config = dict(
    vocab_size=118,
    encoder_subsampling=1,
    residual_init='zero_last',
)
Rows from block 11 of the audio encoder of a small contrastive audio-text model, named by matrix and row number. Rows with one number within an expert belong to one neuron, the router's apart. Each number is 500 + 50 x the weight over its row's rms, rounded and kept within 0 to 999. All counts start at 0. Numbers have three digits each.
After each expert's rows are labels from the 100 clips, of 14976, where the router gives the expert most weight on average: "lies over" is the class under the peak. Only what is clearly more common there than usual is listed. The data: single English nouns, adjectives and verbs, spoken by a formant synthesiser in many voices. In brackets: how many of the 100.
# router: router (encoder.blocks.11.mlp.router.weight, 64x160, trained with AdamW), inputs 0-159
# up: expert up (encoder.blocks.11.mlp.up, 64x80x160), inputs 0-159
# down: expert down (encoder.blocks.11.mlp.down, 64x160x80, transposed), outputs 0-159

# expert 47
router.47:481558529454521561516498544451541439453499387498473477459478487638562451475433507467590567472447542484566590561549496402504525539539531410422409498462443485508588499503480486475478504483477564530435396440443499395392420462486551550468517557493476605446499482456432541583517502473524458462505513518492470409455570510479391447430504524530487489459463455553530457396499518539434414472483539559458394473496561430543494526544423541424489480482472494439484555534483523504549497451550511
up.0:523413459488555518515495524506451446476491538574563421543523472477530476582508501493457506632537453565463499471542509434426534466532496496539520608518576411463406479607524482436521530460437519534531491476517485547497506509522524567528502444437478529526462559470441608518516564512528497445525554527575487415446447537642498532499530524541512505530575425475497606506477485508604549529503369620432449531547449472483546423565491502479453433445470521566502583527510412493520609527519559
down.0:527467511496446499449570451640456490497533428408501553454594463481480577495512559573458558483520477509472547552480542418501505486501470491547502511451542433575507526492445512530482512554587559562494509418522409469470452451565549532529511426443544613547528512509491417567483469579510458535490436450479484524524380483607480575450523516603493494465505559389556569501508517641518532519550563517533430564437409528512464482509544540524571471517611554432506493539542560429505463506500495
up.1:597534529657494522486531537498499435505478530465511426527496537568385447518441482472468506518467555531491541508413547448596519504555489516518397535453562548400603594522455524454466385568558469503479480550513510541533531416541591489500491587409509544586520414434509519474564574497544513489552522475531458539477439463454510451491488518476441461570521546445487453495447501435579425455484481510519513506524506470484503403445515624535463515499505497499534479477497564370503501511413603
down.1:542462586430599481531534486476491469431390421489498580476467477403433503493458437439508486431451569555482436498510534422547487475596444404496550540548450528523522466502553526507520469566555545477573571549514493538409542524410538371439564483418492426490553449518467537486511501513515480464454496574509566563467506487507421449487538467467455508516510525518512505506599567554457574467460452483510582570626480501440468582490469479485486545436492541475459387428511533491455624462516538
up.2:406537481479524494500508468530524458446501458448482430520462458516516563518465543529562557453448526519546469615545541382439580523474496477522496468526465547429506544484594570530445504469458513527519439467469476474561500548565515433381432478558449498445503443480397512486540525477506551427493519418466521464566511460547438383552546496464475507401497436467533436526478514579560511477561586547512490505451597325498499610470534454584407501527488522564541514600483451501537512510473568
down.2:493514485504458554564489469507491484541450477662553519589559587569463582505400551484550503581463496416478406486436616583561439478661537541434489502528536527487483482506539547523547484508487525502492525470484501485464553574466544505455480449525428466487516522477509535499461505506479474470483506561593507483480561428437435521636485516511474523535443515647449536537525438514412429517468531476456486454532472444529570404486487564512507527542431542498534604447549563582505479469551525
up.3:449468571536457381538564343423500456550472500466522440560485498528550515528503438534519509566482611434561514474554548504508447566573401458528506569493420453485512460437420500579476505518553452524498486429435547433530452535439484488497524489538478513475413501504446464569489526470547492484521495543435560402487501505506495493590528525508525495562517404502363614448545521594501495458484440564476464443444604514604538434525423546475504530522480523478451503494425474551469568478574475
down.3:528570556603463450488506524533542451545438567564429486543433485550538411474496466548521514588545467492531529433473504557549493500487560493482607426493537373408492518438513492465440519619526522520426514463469559481400502528553534375549481549480546589386603520494484489419561470600476542461565577544484507500587445433468483475478535497623518462550479492489549483475547496545475456502457495451474533452515461492516498532562449508468532474458469447497541546352499529513500457479587513
lies over: /ɛ/ (38); /ɝ/ (26)

# expert 53
router.53:518433505462570450483499632523496445531551488485554527473557500447618527401561519493476474479432460602461462502486533500397539514551434488448461462476568582544533515570462585492501563506518530495463473504550493465475576589412537526457509491442515440477564578559525467409582489431465521573564456542352471547595450453588539507559453537481507527426452577518425522485493467559522466520556516494558546400552536464461557482475570486461480438522473482488433547461495526465454529437445431
up.0:493470445384522391471483547475524495513560461536448440522503624524480522448514416487584525539489420452523433442614482502529545505486439519583554578522534440484322502482409499529538541530509593474530495456522431527473559515532426452501549563432529462484462463553486521483531579369475483518496516521518440481539482490511500555628529456453374459477513500466539563455564551512481577465491506473495466445586489441382513520468533556498505542493524539480557488510449479427451571546496495
down.0:512491487467484509450445588509478508559427442479535492455519468486536513491500502454446502479514495539578434454641466547548421512428481480538442522535524506542506514547469548523505515537471458563479452407439447586488581469483508485477489552535504503522491450414582526424491558576499554410453405387571472515453528458445478466421463514492496493419418514498456558495408343575499609464472544536481488486462574552606439477482559491558472505391472449467431449531479486408520562473568555
up.1:534514582541493559443464575552504427517499521563497441422513556402512483531501439424572502464510431524431523468504418550536436510482470546531468568468533499474561484461566469490471551552450508471517527451600421593491452466391453611490434461523480460424433501465411533525440485510559491563458535508472473471461535508506480500438568489451492456426452610486577545496484506599483420519592533501540454507418562533482446546486560645550573467427486445549581499494492450566557492422490490
down.1:432611475466447463514582464445547442490508598464446552545520501560443506552415444497496458502571572476467469506497393564514489543562496447560540541517542492542494526492502505620514465596529494430495432474550478495483464437517441501448561446437501496530449457491568502441507456537569357462479465482538506592472512566452497528522467491531470476578687394468452505567399428501446455572526480481479494502506515459459524388613466501562538522523510518497525522546521525532405483500470511
up.2:518614501503532521453590491491518404458496483447505587519504423464514449459494401543558521521500503546462570528522397494492545520571494471479471539487491586480435500483633495506511454510439526434428555483526483513576498403514480534426425519571501490536475556453594517454599503464492507409474544516563503523466499386478477468450514552565462515481547480551504443457466504617509440571480488367474487424439512546629521523467532572599527547523536530446417591569465445467471480511487491
down.2:470579492503456524586493420482586413504511527436465553359451541538537476543529556547530542556444571511479539567467435470576531431589621515522529435437516520645423458535558555539527409557567487522454469516574485502495533531479481473532565523429546539530452422471480462538563510437500548503514375417514510470577362531550521476544527468510463514539535594444516511528557491503452543479534514485378463492499434476437435517552496508535549556491528532436499477497468453526536562530478496
up.3:526442557505536535500443547544460499543473391512463481536482547503536520465511543550528455490442434407569465542455493548462567469420555488583468543504576413481492465430493541458422524621511468513533450507504528478483507411444407415580583531486562497429486575553542491501472520535456490419481467569489413567532519503590541497439459445497548492375440474461457535525466491510562562583469558399454490540405560546558501504599494456425447544553572523385448484490507473515496467557546530
down.3:449398461530582528596482568508452529544473542436488456512449479502513544577464457566490450476551400531519430545454511519484530465636426492507439510449508489496409483432541484559483512562501541455501549480508491512487510537504559406485463515441507446429508487495492442535482488552443558484564471443487511658525449515559375510481580519528500552504545576469606524456480569447569555598576569530475533609495432439480436598482503489492504492435546545429518540503446439516569555465525441
lies over: silence (96)

# expert 10
router.10:483484480496522497553564489455596484459537514569545542521447443602578441511560464550413540443518512474520471500474524536543476508462503511485491511486522610556525499463498476511504471519449514527462571507513531401530444429518455435527560561580537520491512428507616522524606446484470526532480468552446489562573472430426456433582480480462364498519522492542582453553457441467436481479571505427382598478413510430448420485498577511588536508565476415461463572449432537573470476435533442
up.1:522409455491504473526425562469400389524558455422467456473448461414497481494535574515527518495531425510517487550506517515527436517555420529547511576527387509491530489492526496601457526447539608560549461552545488570490489378489614512536562529476470533471481541496484456562521519518536473528528489573533393456529510553471534561503514451500492568499443454517470480506492514511511513646429393501487513460398506501441490528506473490653576547505484500541531441457411422490511416562534588
down.1:507417456474508515488431624498507409589513531482566509502547534456512495515501551479448441528476477393494552443428556549473581534590475463466421521481548579552519548511659374457524494468555569574464487537485563500523577473444490516464512511519503510538516475509529499491410482455506496481575572511441556465394498498522600454558470519514530542476452504560490476515440435536497485566508534470579548626458551429610597460499486544556490487383476474459433523459452482464541554512461477
up.2:570511527454519540461512434401479462481493471483482477526499531579603519482472441502510538543462588528464524465532503484404570548515516467508508510475513471471546534571489528506516470543533500440384471450492445462481460422541494530543495585584507476454435480402506602484475419491503447572503507564404465479566475497414470491476538431551575479508476400464487642555557433412484527535528457479458483593510441364462530392451530458586476551523551585488534519542484429562444458523535592
down.2:356582522525486478508518437397555507550506527427467575519446477488451523556469426432467517531481408483518560476533462554464502495418510518573570488523528708466480454457447557424490496440539528485521541515452455431533489506549461462431461480432457558548496493517531517524444563390540511503494660503514504491451538523469621504483449532422567521489535519578472472557547469526444449568522430556509513500472519488484504461466512485550490479587495490454536568527409463547574591500504543
up.3:542479459510402556499491427561456497508602491460485491461463499485516528494478600570459432482452537472512588522531415520498436457551495443630590447458481465534445471519456450498474414465535503554455495476517484493465658416636492500502591475620482461561467488564512558500507430493460511562574518472441500451472434507474515469537573503566542526621534493468366509477524477541506540467544512506514559507520543577467491551496392536457439462493562440473511484514527554453415418511527465
down.3:457443609540547535487544576550504539518572479540514477465531421400485535537577496432485469460497425478546484486534370507536412546502523578500520471511505455599471493482439472481509475460477500569482461575497594466491518474469482476525494437498468470379465557491442486535519611472542550413538468563520423461514577556489355425470541510454470539532510524512492517520542434527543565527512462500545499649495492482503454541529488432511458556475492543516572625558478593479582573556401513
up.4:556571496543491499475545614568481500554449517549481484426495491535538501485535457496461556535541441523548613545587474436563459517549556509472522550510555488441550411485446500419437518407474491461475536454523596496458510429547479497530570507470513437408459477413398397472591526505460455545456504527491468467418505476639537423513493504493645503526469446502527478428486462493439445451473548590514542591453497505473458508536482552540449532498465562488557490457451488508577580412468403
down.4:542473468401516424573408464545524516539540473448535567424560506519448485473422527543511452490469486466613539550482469435535513520547544527481485570460462413458514518545490496593535464498592472496542504499507485484439569508414524483517483522513546537417509554522469591475508504451573417479394413500592459518517449450486487416596524502506640474522476567484536604548523568451548506438445538531523481585387531375519477425521489558514476433440575529491459434430520556459518523515517547
lies over: /t/ (100)

# expert 24
router.24:495428486469420548481598564507461438549495488433516489495470514455421493512533420542474507488390442544504525498589539562493508489564410543562458478406437485505632510446483474504563476496410483469492514578423482569556469458493515463387538543503579473497579501538556558443535441578551495504477503519463562491484545541458521453509504495474522427406547487428514613412588552524370555470499487545526506476477466448544523585428542585544537504489508525424514621499485528573498472560462476
up.0:470447542397496446455522506536495488493491539506494560497524520480539442561514476531420489484515593530373479513506509412560519522455608508548517390550520415628374364423390509464509557489438520544486596436509543419522502395407444498444582541473460498561518553526561538477436520529602476512411489476431522515545490519548530544476473504559489420546509452466415606419564548476494511433478563505525509475541472468497487526453474542502503545497503519484515487525533470469510545574530450
down.0:449534515533446528476483562449498440454510403578469559456457491566473449554610455405484502455472527483461572383425460563542455523508497595537562452606452504468563507451413551546567599521481434577545460557512458507392471436459493535519534569475436477451553490498520523535470528516496423501489440534466477380516467485522508540513591453466404440582503492498514471414504489538569597435413487493549430515510474504510588539501467447481455511505510477555487435414581493511537454579456492
up.1:587496447425535510531561537494460530529550511564535549517543417406493452518522408497509538459469456514379506539466559494505535519419438533554498492509471458440621548525556514434455530389552499520556471478450605567384467365481425442489506530453533531548587486476520499494424440446568487605484505465423481510477554590453494562557536499553492481475457476457495480508455538475465454540511548523529478620458502524535504594599502395469510527467476485508553476506406484469561526463499405
down.1:478585505520486488524462541487501469600480546495467445479494451403570504426489507602596471577502455495556557487473454496550559477386529460456513507540484576471575527535457568573589519538531533443505532543509521518534583474526603482428487542611533629550469549491494440491517497495562589438537515476455470545505475470512504480405450541519411509471517514550478574431469487481382520530393565539555478567535442453487389505544443475455496469493538486399430556538598483492437482464494447
up.2:441448600472534403558413448557494603548459470450460425437505505447552520498506528527563465490538461609485453571604485449422475489543488590469435504486495535489566588515466502566569488549517471474580478569469517433495502433490635580438472447536446543444552489510472439498602482534518514648442513488525445452444489550499488523589560517473449514542504445493564488544471503533489533550533465460482483520465499506457596460567506441403567517527478533474488547521470511546562443487389563
down.2:513514489481497462411473497553460441615510537432536548473519550529519593451484439502450565523481488498567474503493562618527505479591534391548507428498548550518514558500435441572343464510478516536576488533585425467454496470533458423485428555518545501511423482549534481441573477496525564470465474535473386398485562557496530486474522535525442469445501550500490477454538474524460545529495522443453483516591444449453540568599527492415490495492414503529386550551553508512568465574603454
up.3:408524584389509529498568461506524486529450363438511514544507594501602513474523571530513465538507484473436488468568478551499532514540598545548502522514478532540445471445526532457420447473548480472515435402450597465417388452446545447480619510550449499544518504472464496477419514499464502469488449572414542505599434444520489497623579500557559511602525534473435583536498461508460574502471490540516459468590415416523447513487475496485519436518549549451506525438500459490592473503502516
down.3:438522489559482520542540397579492502424545452523525492427507392407475412523613520485429496449428443563540525507517534478454501443444521499538643481519468421461429554499484475462520482499526519517508480461449451540449514474439587481521507498473525481413481492451538537473481464535519593491568563493541566454497471516607425438452512466527481497431507441453520397513395607494522559487528577423558441385551516473449526453460532454504495461463486465493639451433463490546408479467472502
lies over: /ɝ/ (94)

# expert 43
router.43:529517519522505474449540509440520472497498480492458512373424506529445527507487548478586442495523549478471515459555483552539462547484430457455523473473459478466486324481434516588423528540488477479524523461539499538477525457428551515477574533524415472555482480459490537516575499448470492512570552524497465406588578491590596412566485480529422415515531483485532552481549348558605464449570497450422541520570549513505464506425372461430461589452485472483527532555550515440496576480534474
up.1:539548485547554500502474530434445487434492495528520508555484418511549501482484496542431428450416540566532503484496594560484473442438430540506429500473535481507542507507605451613446515455456521475316561577515539534524587422469466533583561495611528422509511540531503452558455535547491597437467470488457466447512417522489509497486563504416600551450553526535455369385524473441466439523539510546470472559436496565568506541501474471542575540590463541520504483503461498543520528465477470
down.1:598422482479565454481463495466443512520498558542570557512451504498465512520553508401544513458549479535523575457517632497450577435462493541497460464452498493402591533440421460386513538490500442470420517487493445502442499502452454552547600507492464419524502512494512518440407521538492531464542488623530466517518559489495421534548431498434415530554518518669519529440468569493468469437584463451485509490578422502430549558520476507559609528536570574474435478431474546490545473522493485
up.2:558567468458526452549516606483492496496497507553497461461430428542525515492545476503525547489517518533526391506590553575544418524485423482457486420439438646512507436439458516569475392591566562512529518596534433519512423448515557448614527504485441484411499447530438602465634445548495482561474505559464547434523512495534506510537501492521530461496454456450543496550538532561513458392581430507452501502490555501573506581468508511560561503526455506496477573529564569534510467414545487
down.2:463528516429572427519557462443524538611537439503461436455431548415541523475572602547573588402491537606525510602426536529435507494542515533529461404512502497535479391407525498456534500457562576544447469506502522504502497415498521421501517509504502428512503563507527539458518541569406375489582555476559447507521496472509526492576477544399504487443551669498524550537546533512447473494528462532489442399416457480512529456514582489497514550519488573478491496508473526470537531516537469
up.3:393519426505473472478486465532452535488500438474553544495557535507465509537425508495428475453519637465415500528489473451549541518470452518455489498573469545515489433487477516498474560426488560526562499497510440475544421569422602417455491525450517546411530527481525485581415517455518507420562362517495574565409485416409463541582518551420481454524552497513504462524513506453656523492505584457498512430524517535586457466628440536460438513508454427545513474451470525522538540551535556
down.3:576536528600394450499540509555570367488494523442587521484633476412447541538567431615604483474475557471479461466527534587532410467505488494520486457489475413386493495503532394617498459497469538446531542496513544462494570486520478558477497490508396473619526446540428533517467478576540587554519505530595525467439526501528439559473556413505505480545484441493513481458488454493498483430537515548517517495496567555517552513473424457553490500559515487548505521576516576503488465445486552
up.4:449465429537466655460538498518418552466485496474501467498553568491516454591457492486492469495582479552439565520484466447455562458619469542435495549488536463493463498537553546574470475576478513434504457508464505440524530489528625554450538518547487476500431511461468504556606518492479530467458408556483452534538438553549471487467529476506521514472490561399481487467575496509559545494554487461470541459534583564434507525388425581543405461420510585432615461451417511521584501605479541
down.4:528528556542466573520411448522444552516452451489548551519529440568508512460525548529502530399502533509459528578469491542452533464447502493554477380476521489465597490500549474501433564466475541408533384425510509529558546478493618484527529525494457554551464482526473448459637418435577502439476452475458542496539497601513415419462534431590452478488455578470517464550586501434541559438464525496549554522539548568559577524432528423483525489485578448515534406535409412490466493534503519
lies over: /t/ (45)

# expert 45
router.45:439389451523499490511454553546526463449509589523549538531486487540606530568565436505548529490488525443498501518495429507463467541536471440494564462512601529461458478609563482488537514534579529490509532543480504522454543485521449510619552482449463509483543364518574481530425524542582428528543492413489564568540427521480450568407438460485443488568503525570444550538467507481488599516544459596429447529454531532542438467497532537475546393538496464491498423485445594580398516608486513
up.4:504486499491523553505575494371449499519552558496415527533436473549546479485508519480509513532505402434626487512621546554523428401535422379472532430566538467415418455520462556483454540497569502487548587541519422521507492550467464462555547506374574516481520471514516491481488568539453475544495531391528496459564422496536475515527585496560516547479526403529574577523563541439551508425512586493558547504520536538482559505542556468408441433495558497451549578518492567483504507483552499
down.4:494519403445531501415468468502453517465549523573571589461507456477452399504462498526471525536531468415456496483531536534524420561546436597529473455491523399588446522478535517553466471537487500570482371490549477525413516459539425498559502492524497506424429447474491488416382544507442453522545507483489431558520560375526529567494523389475483533444498523600428516459564498512456407439515539474536485474456453518497539463506499419458560523509431559526409477452518444445452447369537513
up.5:583471473472455410462422479535501516513459467460518566515508485438451484418495471435485499431506627493492457462431432581483468587483559487487514496514410431480457438553499515510603517544607512539571514532454539504456575483375521417521432562481481463337515555449547439572569538532477534473526555537557513613527518486528471473562460528499471491496491442531445560549539519461632479510506522437502561537483453498466498425585482492531495544558486492492520427418576461532554537524478600
down.5:559483532420401587527467439603492507465476508496529501429485505468469561498379448455476472489497467376463537523371456461424410526564463503544466450560542512470478511553472408460510584503549495530482526501512506470548599472504571534486531607477448418425418524560539554422574465575434491369562487466557523453547478551464451458565540497487496446555529493539594498452532477480430497528569539514434613463541526510490484489538476480501486505509541509458525485455467492540363552543464516
up.6:515561584447559411546494607571475556495474554478509526461434452497449486506474578539469421395446570479410532475560531522473554437523539610424553598443543590501343473507533490539445444531548557441523507553460468512537484601522500515516461513490457548544510487487523454494466482512549380410559487486522553458406458426523458462500520522527486463508484443521558482502492492488444460431481471563604539566521525512594502426488458504500558566514476470541397533506587432446460537465472536
down.6:492531499514561377502421480525536474523519510517477516496554508496540417409548631518527529478445480530469566497480422505378434415497515499501442458506544481662544498466458519497516441521496439482545502395484534459534444437460477537405501547458503448403431600470465485418477575417468513548505477531508572477514493520507526523449478498555462467442506455493517537585462467411572470495537458496500494465415445617421522597452547436612496564569499577471544519498523474536499507559485573
up.7:515424563486453502489588508630519512575525476395497481488493508533453550477447511461552507479563444554556479444492502418444494439468528528487505509545469545481492424477461481533516474463537494526364520502527484417419513446469526501483462489465513449362527520464535503503430447500465436513501459504578480415464546623443589570480443441581474517467584445538522383404474597516529492458598451600501574535516524550466510473462565513481550542481568502523599439494589529420537526534542515
down.7:549494600581582482476473540483510521485588444584535454517512448458444469479555531498483507446528566534580501560516466473438470438549411524490591593534545416494495516571447447525476435503500479410466434539474553447396497427456453458559568451479557454461520445498503557468493483461525501500483533464479488539551526528509476503585477489495622605510552567451419485501394481473466434542483439534473424534548393516511574520499500539511444582442409557489515408459514506456640481492528418
lies over: /dʒ/ (84)

# expert 48
router.48:500518512543426412496547565463616572539490574437476568432510457557445441422573489478553489607486513552455418451458455487534471605524610536502491434436594529500361503541567470492411515415526544438476554527437517504466472541533508596463512419507472394503537543502470579404438433525497462583456532558533405535484490448513444478472502475569541486547503417465478478499554502554510487536510511493550536499490551501467506572424572488504456528528488549541430556522392477506524459483527477
up.0:563447463619474537457475415496500596505484496540497490518481508373552449510588493507466503505519583532561430589516555530521469540571504492474467507493595495556433458509496507557562482449599585630533483521407477519551464554520508484579525535534494485417466434471517535486536544539467468567450460480553461467544395529420452464539467418481499534494493460530648496562381491450531454574559530511456428432491558558538502503524463485559459533511448529471427455462417505501467449543580562
down.0:606458553557447467434486506428542485441456451480471427411568549453608451440493507567459520448549522477490580372537537545476626504490487537486402581492425529526526525465479507488495575460582467559437489544579527520537560486577504565572463560564511476497490457526530586448487479464460520445483466490449502437508535584477457478506497478475455458531520499563483567537462450507406468391535489565525499399460599529390490512568400445488473477475457551575525523478551521416527516471458477
up.1:504415383529563512512484542446508498527523564491546519434480531541480538518438429519500515484576501412473542433548462365483586431449498542488498604422529430397455536500428540526406410483441501508480514471473503521437514477515481600386465523452486527617495512529556550549432483506577538456506490561450505453447495428631526442565496519460541486418538559470544481434520537545410445421446538549483548495484549504602523543457496489446505450519521489495403503549509565548527524559550509
down.1:496498489394511435546426533467534497497470481509539485468497464490617539515535475555514512513462500517511491540443507485508516576530544473424469457500523459534435529576558420538542463561494523528561404487490636467491454426479494453420447466506453541448500502452513526506467518530442473524489446559527523458455441510529574597501577394594537577524468415559456450399396466517492613525512529571456516487435541530400575530535503498487448601579530522487493578419438424581528430578440448
up.2:577523476508536456455517493521538492490528464517445525543535550529456641485465451465525459592548446462409491499540490566471470478429466529540486413576473545444403444508460523510483510551561460462524504499443509530454638405502513480341465516519526534512504516509545466487473478463467439461545461618485477584432505549590543495480449514548589508330505479466472597478448527566564496497523487512448496439530487439502511456422430466515523503512466531531531608490478403478518582608497475
down.2:459512484385488512471535480486512419495529539531382626483537536488436495555474510524533555584492516434490564528578501445459518492619517591519485450475510363484442471467495487486557532599475566468461523393498491501454483521505443469480487490633554557542514464508445486492509526445529532524468454458602463407478494418539549522583495532508544545535524453490532473457508442539447424548468499542474415512398463468530489491530479458417506500595457513388488607511503445537502554581485390
up.3:478425385435451515516442472527539438457519443595514471540489487508454454479464456516464554497546497383514432505469589411534548432515524493489468490545581522461453525451536526527505429459578524466456498527492566477561492512401474511552449559349432492516506524507598527468478515552584480504500543494432562518562499470468593553565507527512467546514458547460504498475623528509551508484537493511500517440552472490427450473401497495451543486508521508490648463481333429445536535415586496
down.3:475580423555466490499536593476400490412455540580477561394475542465581436520505483499520526486492473529527460577445467478484444491545497456505526504575497541408521517500467482458552539525480484559521476556534483497442455475565512624580554517514515431515492501523609502489563531544483554420542533517482431481567418433516598557479548504462353446520487481466536535488411488650463456582544579543509432474555487489633470504487549474448507504545456575508535504433521499535457420471494575
lies over: silence (93)

# expert 34
router.34:485553572569391499545466599540440496469451473541559500530497465513569446464447385467503411500540464549502464529542562497425523519466442520433514443544514554538543540518500481539452426515442447467434483621549481497552478428455395552398507538537499500474509516452454538450512502473389453415466397417575522428454460439457503561396506459556545441547473565513573450532582457482462454557439558496465529535477465490579431452548459528406599505539501532509517488488471482532547489489424539
up.0:622611475453479508479410550527544403477554475492480490511451466486568536487475460458500543547553520462532496457364482420516609453434505505489536458492428548495400497441527522504531507493527452476488469607536423480413609433450605490434516410478464537476515412473554554497561486539484564506515508501492515432582418560533537485441538516462515468525575596489500573582474488466456440457504564484449463467493407508510505393492493492508460436472535517548454547502631525498547494418534536
down.0:534407551520476508519455429387474505477518503406500549556485556490431576521387539367503510554508543388544601508467579491536517497468494534469540522589480530555486506493541565532450441482524486520463461510503465479522483529554469472516564616456454513566553466550506554455605607527526520504508573497458518435538407449455519484468509462659419491499512438613536414475461469569504393450511485461467477439511491490516512577607480487503506442585508493487573505497484564518510549507460470
up.1:476520476539514527485604544571544569458489590483482483594493482438415507410605516558469505418577422481493489479444482424531455483533480472437563478538491567552473603480370558418496529546500503436493525501625478523414553556566533433466528524544533561552550503518536485508580508433467500506473486520502487517489547433416436439601445517559474438479463524545451580402457530513502485437447556467478497509467476458524499516463473483620372541530473469493489469495525500538454409527569422
down.1:472546601444524546482552514494539471517412521483625522524485459502498558493425510477462533478544545496453542520533443580570503534474572492558574535509461474551522537485574407461417520510505490608505493422373578449494532573482562516535508491551586514492434500491548510468476490557454466512368478467514529517489369584475491483495575499550524370541492564479411511458521466506519440464486502467492491433314497543469509450444529530464530464428493513381449507528504545547474530465573500
up.2:516556493418538514459561565447529417491511478503538518609432418621511533592517404527531445531493535452428522608493489454546574528587490462496495567481489351410499554499457486559509407540497485470621564496502401534526515521467421456576463508486497488473519582470464488607468489517499448446555478574432501513534488553441495507506523506490498497501574483514387468453577496544524510515513589450461495460480466430474560476594476519491547478499537514550373478435503467506517591497506574
down.2:519609472457482524418534457494520473456468493476523450575469493551548407489482544545539437477476469466501529412532614472524475492466568417469512541466522589539502429499443513479592505405546511452598583459544527511484446525548541433486454471442501622439532505501527565510533531546489585520433497619421520452459528538497450458449459415512435459522475442498565448386460459505510457489508412545537454493505493514544537591583502528371440477520504452390521504550540491453396494432492480
up.3:468570486600602440443565531440540492464485529517449451484539535544522463500464472441483437463478509526575538592346508503488475477516513448513530467463600526413462526486545498462537547562466534479559487577425518529528597500594399551433534515443476391482480459508557545515595520478461405459550512496533481482572532500504472530552447531487460455463548496496530406570535564494509495419404498509508433537432541493493451467483508542627502513463523540503594635503592491505469548516473593
down.3:496534530602531478500530480504410481518548424549572429540506533522546485496446548610581488549496437543497424506411479487546543509510507524520633480415499509466520527473510490444443512495505440444494474556509500460346502536483485575511496644525489443454513413518555525507510482580541504463427470463432519409526507435582490509471561497527497415549450546543432500518495508540490578406496446572534546456474553522486437442467558509462509473670499579517533615468455537476465466561549522
lies over: /ɑ/ (28)